config.toml
encoder_arch = "res2net"
model = "image captioner"
dataset = "dead-leaves pictures: piles of overlapping shapes"
train_examples = 36250
image_size = 64
crop_scale_min = 1
horizontal_flip = true
translate = 0.12
color_jitter = 0.2
tokenizer = "word"
vocab_size = 39
encoder_norm = "batchnorm"
encoder_activation = "relu"
encoder_depths = [5, 5, 5]
encoder_kernel_size = 3
encoder_stem = "single"
encoder_widths = [128, 192, 288]
fusion = "cross_attention"
decoder_width = 256
decoder_layers = 7
decoder_norm = "layernorm"
decoder_norm_position = "pre"
decoder_activation = "gelu"
decoder_mlp_ratio = 2
decoder_head_dim = 64
decoder_fused_qkv = true
decoder_bias = "all"
decoder_qk_norm = false
decoder_layer_scale_init = 0.1
decoder_parallel_block = false
decoder_inner_norm = false
decoder_positions = "sincos"
decoder_cross_attention_every = 2
decoder_tie_embeddings = false
init = "kaiming_normal"
residual_init = "none"
optimizer = "soap"
beta2 = 0.95
learning_rate = 0.002
beta1 = 0.9
shampoo_beta = 0.95
eps = 1e-08
precondition_frequency = 16
max_precond_dim = 1024
one_sided = false
adamw_lr_other_params = 0.00078
l1_shrink = 0.003
max_steps = 3500
batch_size = 48
epochs = 4.6
lr_schedule = "cosine"
final_lr_fraction = 0
warmup_steps = 100
weight_decay = 0.4
adamw_weight_decay_other_params = 0.01
Rows from block 2 of the image encoder of a small image captioner, named by matrix and row number. Each number is 200 + 40 x the weight over its row's rms, rounded and kept within 0 to 999. All counts start at 0. After the name is the row's rms in percent of the matrix's.
After each channel's rows are labels from the 100 images, of 14976, where the channel reaches its highest value: "patch colour" is the nearest of a few named colours to the mean colour under the peak. Only what is clearly more common there than usual is listed. The data: dead-leaves pictures: piles of overlapping shapes. In brackets: how many of the 100, against the usual share in percent.
# c30: last pointwise conv (encoder.blocks.2.c3.0.weight, 128x128x1x1), inputs 32-63

c30.5,110,157,266,223,168,223,184,198,281,177,195,209,206,234,205,234,199,240,232,174,204,205,183,205,221,223,245,196,106,250,165,234,166
patch colour: red (34 vs 3.7)

c30.115,108,229,206,227,199,211,190,278,126,218,198,181,208,182,154,237,156,280,229,206,216,150,178,151,108,168,203,202,180,147,180,204,232
patch colour: cyan (54 vs 4.6); green (33 vs 6.9)

c30.96,097,203,192,276,149,196,190,218,219,253,206,181,193,305,133,191,208,181,166,251,192,193,287,128,167,254,188,138,178,205,136,193,142
patch colour: red (45 vs 3.7)

c30.86,102,198,201,168,147,222,210,186,144,262,213,147,167,182,202,204,183,180,181,200,160,216,204,187,108,130,214,166,279,200,266,184,212
patch colour: purple (39 vs 3); blue (33 vs 6.4)

c30.67,101,269,212,169,186,137,200,219,165,221,230,225,278,157,148,225,203,256,192,176,246,236,205,301,211,209,170,299,202,143,186,195,147
patch colour: green (36 vs 6.9)

c30.13,099,198,170,178,268,289,227,195,66,226,222,200,199,220,133,215,211,181,180,154,221,164,201,244,189,142,198,164,174,286,197,199,214
patch colour: purple (49 vs 3); blue (32 vs 6.4)

c30.72,089,182,199,177,229,185,278,220,164,295,205,149,207,131,288,178,219,275,185,193,123,126,182,174,162,166,145,191,187,224,203,202,211
patch colour: white (26 vs 4.5)

c30.101,098,170,147,235,153,233,274,247,234,245,220,222,184,163,220,196,187,201,188,202,197,267,199,201,185,167,210,207,177,204,218,150,153
patch colour: blue (32 vs 6.4)

c30.91,106,186,202,269,190,222,191,234,230,190,277,322,231,178,219,238,237,162,138,193,176,208,176,161,243,162,268,232,175,211,201,170,230
patch colour: purple (50 vs 3)

c30.125,096,148,162,196,190,195,158,178,221,292,186,216,274,149,277,249,190,177,202,212,191,153,228,200,219,302,201,167,213,259,196,165,149
patch colour: red (32 vs 3.7); orange (26 vs 3)

c30.122,099,262,229,202,162,227,171,184,232,255,163,141,138,165,250,134,155,151,180,138,179,166,184,223,199,193,167,191,202,227,199,157,150
patch colour: purple (45 vs 3); red (34 vs 3.7)

c30.22,093,292,142,202,169,157,247,198,188,189,159,216,154,223,180,140,131,191,213,223,210,127,224,194,186,196,249,131,191,127,202,328,323
patch colour: yellow (36 vs 1.4)

c30.34,098,258,147,249,269,224,171,238,202,191,210,154,198,184,189,210,192,219,152,140,243,217,216,186,156,209,267,214,212,159,261,152,266
patch colour: white (27 vs 4.5)

c30.48,103,179,244,158,235,184,212,229,209,252,256,185,173,226,221,185,192,167,221,217,186,286,176,203,198,185,162,159,166,190,224,124,186
patch colour: purple (26 vs 3)

c30.108,101,197,249,194,162,194,204,100,194,179,197,184,199,150,238,188,204,225,232,193,124,209,222,201,172,145,204,173,217,194,249,173,145
patch colour: purple (51 vs 3)

c30.36,099,198,183,201,202,221,229,180,149,235,266,292,204,200,262,191,145,189,177,166,179,214,199,174,151,207,207,188,148,206,258,252,286
patch colour: purple (56 vs 3)

c30.25,105,135,199,176,208,186,216,233,146,210,204,298,207,202,201,138,216,203,214,220,190,138,197,165,206,261,175,146,265,181,153,154,166
patch colour: blue (29 vs 6.4)

c30.118,107,140,228,139,233,205,204,211,319,187,232,183,161,147,190,201,161,213,230,213,243,142,190,165,93,198,241,172,198,147,183,141,161
patch colour: green (43 vs 6.9)

c30.60,101,138,232,216,191,260,245,261,200,140,136,218,209,220,267,159,137,248,219,152,155,175,288,267,177,206,208,160,232,153,296,178,270
patch colour: purple (60 vs 3)

c30.37,101,260,157,186,261,228,122,241,171,217,262,167,258,197,210,235,134,242,159,100,246,185,150,211,180,225,104,193,225,199,180,205,309
patch colour: yellow (37 vs 1.4)

c30.24,103,179,249,226,140,338,202,188,199,257,159,182,169,230,198,160,252,174,217,141,191,203,233,229,204,175,290,252,214,185,237,230,183
patch colour: green (34 vs 6.9)

c30.94,104,220,209,244,293,144,159,138,216,178,211,200,153,181,186,103,273,184,199,141,115,206,135,189,192,195,208,156,221,195,217,233,221
patch colour: cyan (48 vs 4.6)

c30.84,101,253,141,146,188,141,197,193,193,163,200,200,198,250,146,165,187,178,214,349,228,177,149,248,178,226,242,141,282,193,196,171,156
patch colour: red (61 vs 3.7)

c30.114,090,200,313,183,146,170,224,171,182,215,125,176,201,176,142,200,220,199,274,270,264,191,204,181,112,271,193,151,211,198,204,168,149
patch colour: yellow (39 vs 1.4)

c30.111,094,233,155,220,233,159,162,195,185,165,185,197,257,139,240,191,163,176,192,220,141,147,192,193,161,201,163,178,188,208,228,213,288
patch colour: yellow (26 vs 1.4)

c30.20,095,165,198,212,202,271,232,230,219,233,189,173,185,236,243,183,207,149,181,193,170,309,171,186,166,224,283,133,160,152,215,195,153
patch colour: purple (33 vs 3); blue (32 vs 6.4)

c30.127,100,161,224,154,190,297,204,256,235,169,175,162,134,241,245,194,243,221,170,208,169,172,150,216,164,177,149,215,217,153,245,206,277
patch colour: orange (32 vs 3)

c30.65,099,244,176,140,146,271,195,289,153,181,200,197,187,153,143,156,201,198,178,217,214,170,235,214,175,201,195,194,165,291,225,201,238
patch colour: purple (31 vs 3); red (27 vs 3.7)

c30.8,096,222,241,194,210,109,229,219,216,262,215,176,183,246,198,225,219,196,243,197,207,127,201,251,237,206,144,135,182,169,196,171,189
patch colour: blue (43 vs 6.4); purple (28 vs 3)

c30.55,101,200,174,251,201,158,202,281,270,208,196,166,219,255,122,154,191,173,244,175,198,275,230,163,234,269,180,230,206,162,212,253,200
patch colour: yellow (45 vs 1.4); green (28 vs 6.9)

c30.123,106,202,201,200,203,214,179,189,201,236,158,217,269,218,192,218,210,148,222,239,208,276,171,230,186,203,188,215,172,227,221,203,293
patch colour: blue (45 vs 6.4)

c30.92,088,255,217,205,172,169,203,219,139,230,248,236,115,163,233,183,173,254,226,136,174,194,208,219,290,173,138,197,177,168,183,192,329
patch colour: yellow (39 vs 1.4); green (37 vs 6.9)

c30.104,098,178,236,248,154,228,215,201,146,218,164,244,83,224,202,164,158,265,182,214,305,239,235,278,221,168,198,191,199,170,176,189,217
patch colour: yellow (48 vs 1.4); green (25 vs 6.9)

c30.9,097,207,179,196,239,337,230,221,239,236,168,178,197,170,222,209,129,231,172,200,240,171,177,73,114,251,163,267,178,233,197,151,227
patch colour: grey (38 vs 17.6)

c30.46,105,164,142,196,194,228,225,161,160,192,188,288,153,277,188,131,175,196,159,191,232,189,121,184,111,191,260,188,179,209,278,180,243
patch colour: cyan (37 vs 4.6)

c30.0,108,102,251,162,228,155,244,186,180,232,242,144,165,246,172,80,191,255,150,115,239,241,141,235,173,194,199,245,249,182,148,145,294
patch colour: yellow (38 vs 1.4); white (37 vs 4.5)

c30.112,092,205,312,131,195,160,205,293,240,228,194,155,178,191,214,160,199,279,187,210,173,156,202,133,251,200,193,171,234,200,134,198,155
patch colour: yellow (38 vs 1.4); orange (32 vs 3)

c30.78,103,137,190,157,233,283,207,184,182,257,182,171,205,199,175,226,200,171,250,199,185,201,155,204,151,172,195,165,178,267,185,198,183
patch colour: blue (26 vs 6.4)

c30.105,100,194,177,211,188,196,217,191,192,177,239,181,222,152,209,183,235,249,160,157,200,108,212,183,187,179,260,279,199,220,308,243,188
patch colour: purple (66 vs 3)

c30.40,098,194,169,194,173,183,148,219,205,182,210,177,237,254,279,164,180,109,214,185,147,185,259,198,236,225,180,192,200,257,163,190,188
patch colour: red (45 vs 3.7)

c30.23,100,285,178,144,270,198,209,121,244,167,286,194,230,172,248,215,169,240,183,162,199,193,244,204,126,157,143,154,207,175,183,234,299
patch colour: yellow (52 vs 1.4)

c30.76,096,182,176,199,211,215,175,235,138,168,201,183,230,199,192,146,213,168,112,153,243,215,185,216,194,158,166,186,206,184,130,178,229
patch colour: blue (58 vs 6.4)

c30.57,088,116,183,147,181,186,214,250,188,200,148,147,155,123,244,192,219,145,145,232,246,214,237,249,262,190,178,296,156,227,106,195,157
patch colour: white (25 vs 4.5)

c30.17,096,217,154,206,159,148,294,219,177,268,200,199,180,244,242,179,179,194,173,223,127,295,173,200,123,301,205,126,193,202,196,250,169
patch colour: blue (29 vs 6.4)

c30.64,094,180,184,224,177,226,216,210,244,198,142,189,124,197,183,204,166,254,158,143,216,139,160,162,211,214,197,165,176,310,171,165,182
patch colour: red (68 vs 3.7)

c30.54,097,209,239,176,257,236,305,143,274,217,198,244,143,153,192,194,232,192,208,212,206,170,193,207,136,229,235,158,246,223,251,101,205
patch colour: blue (34 vs 6.4)

c30.10,100,160,200,225,246,254,249,142,235,234,197,265,254,209,184,196,189,195,236,209,200,268,110,113,196,182,265,145,204,229,278,166,196
patch colour: blue (42 vs 6.4)

c30.32,092,213,209,247,232,133,194,238,193,209,181,205,191,172,198,203,164,165,252,220,196,180,231,212,220,174,234,178,183,173,200,146,285
patch colour: cyan (30 vs 4.6)

c30.38,109,158,216,193,199,237,157,187,217,216,181,214,262,131,233,203,254,187,238,185,192,174,199,144,193,252,216,131,222,208,202,227,232
patch colour: purple (25 vs 3)

c30.73,100,161,183,228,137,216,200,179,190,199,259,211,136,180,212,210,198,173,205,218,190,119,201,222,193,103,230,186,211,282,202,188,168
patch colour: purple (37 vs 3); red (36 vs 3.7)

c30.121,106,148,246,88,162,178,194,94,206,197,247,242,203,201,193,219,202,197,159,152,118,223,224,178,125,204,274,262,265,217,251,156,162
patch colour: purple (27 vs 3)

c30.42,090,208,138,164,236,237,182,179,191,219,194,162,155,178,295,267,227,236,207,248,213,262,205,223,208,184,216,267,257,218,144,199,90
patch colour: red (57 vs 3.7)

c30.77,102,220,230,220,238,147,146,242,234,207,213,148,231,131,236,226,168,166,155,247,249,166,189,185,212,242,200,243,210,192,112,198,174
patch colour: blue (30 vs 6.4); red (29 vs 3.7)

c30.110,101,144,131,165,208,192,254,221,245,149,186,191,183,250,168,179,240,119,266,240,179,174,177,202,143,213,223,162,123,180,133,176,182
patch colour: white (27 vs 4.5)

c30.31,094,176,209,204,125,289,226,220,154,179,202,123,187,197,263,199,263,190,199,135,145,185,178,236,236,145,201,167,204,265,122,200,144
patch colour: purple (40 vs 3); blue (28 vs 6.4)

c30.126,102,145,244,203,261,197,208,136,211,70,220,142,151,320,250,210,138,181,200,161,259,192,200,173,246,156,155,140,65,291,206,199,174
patch colour: red (57 vs 3.7)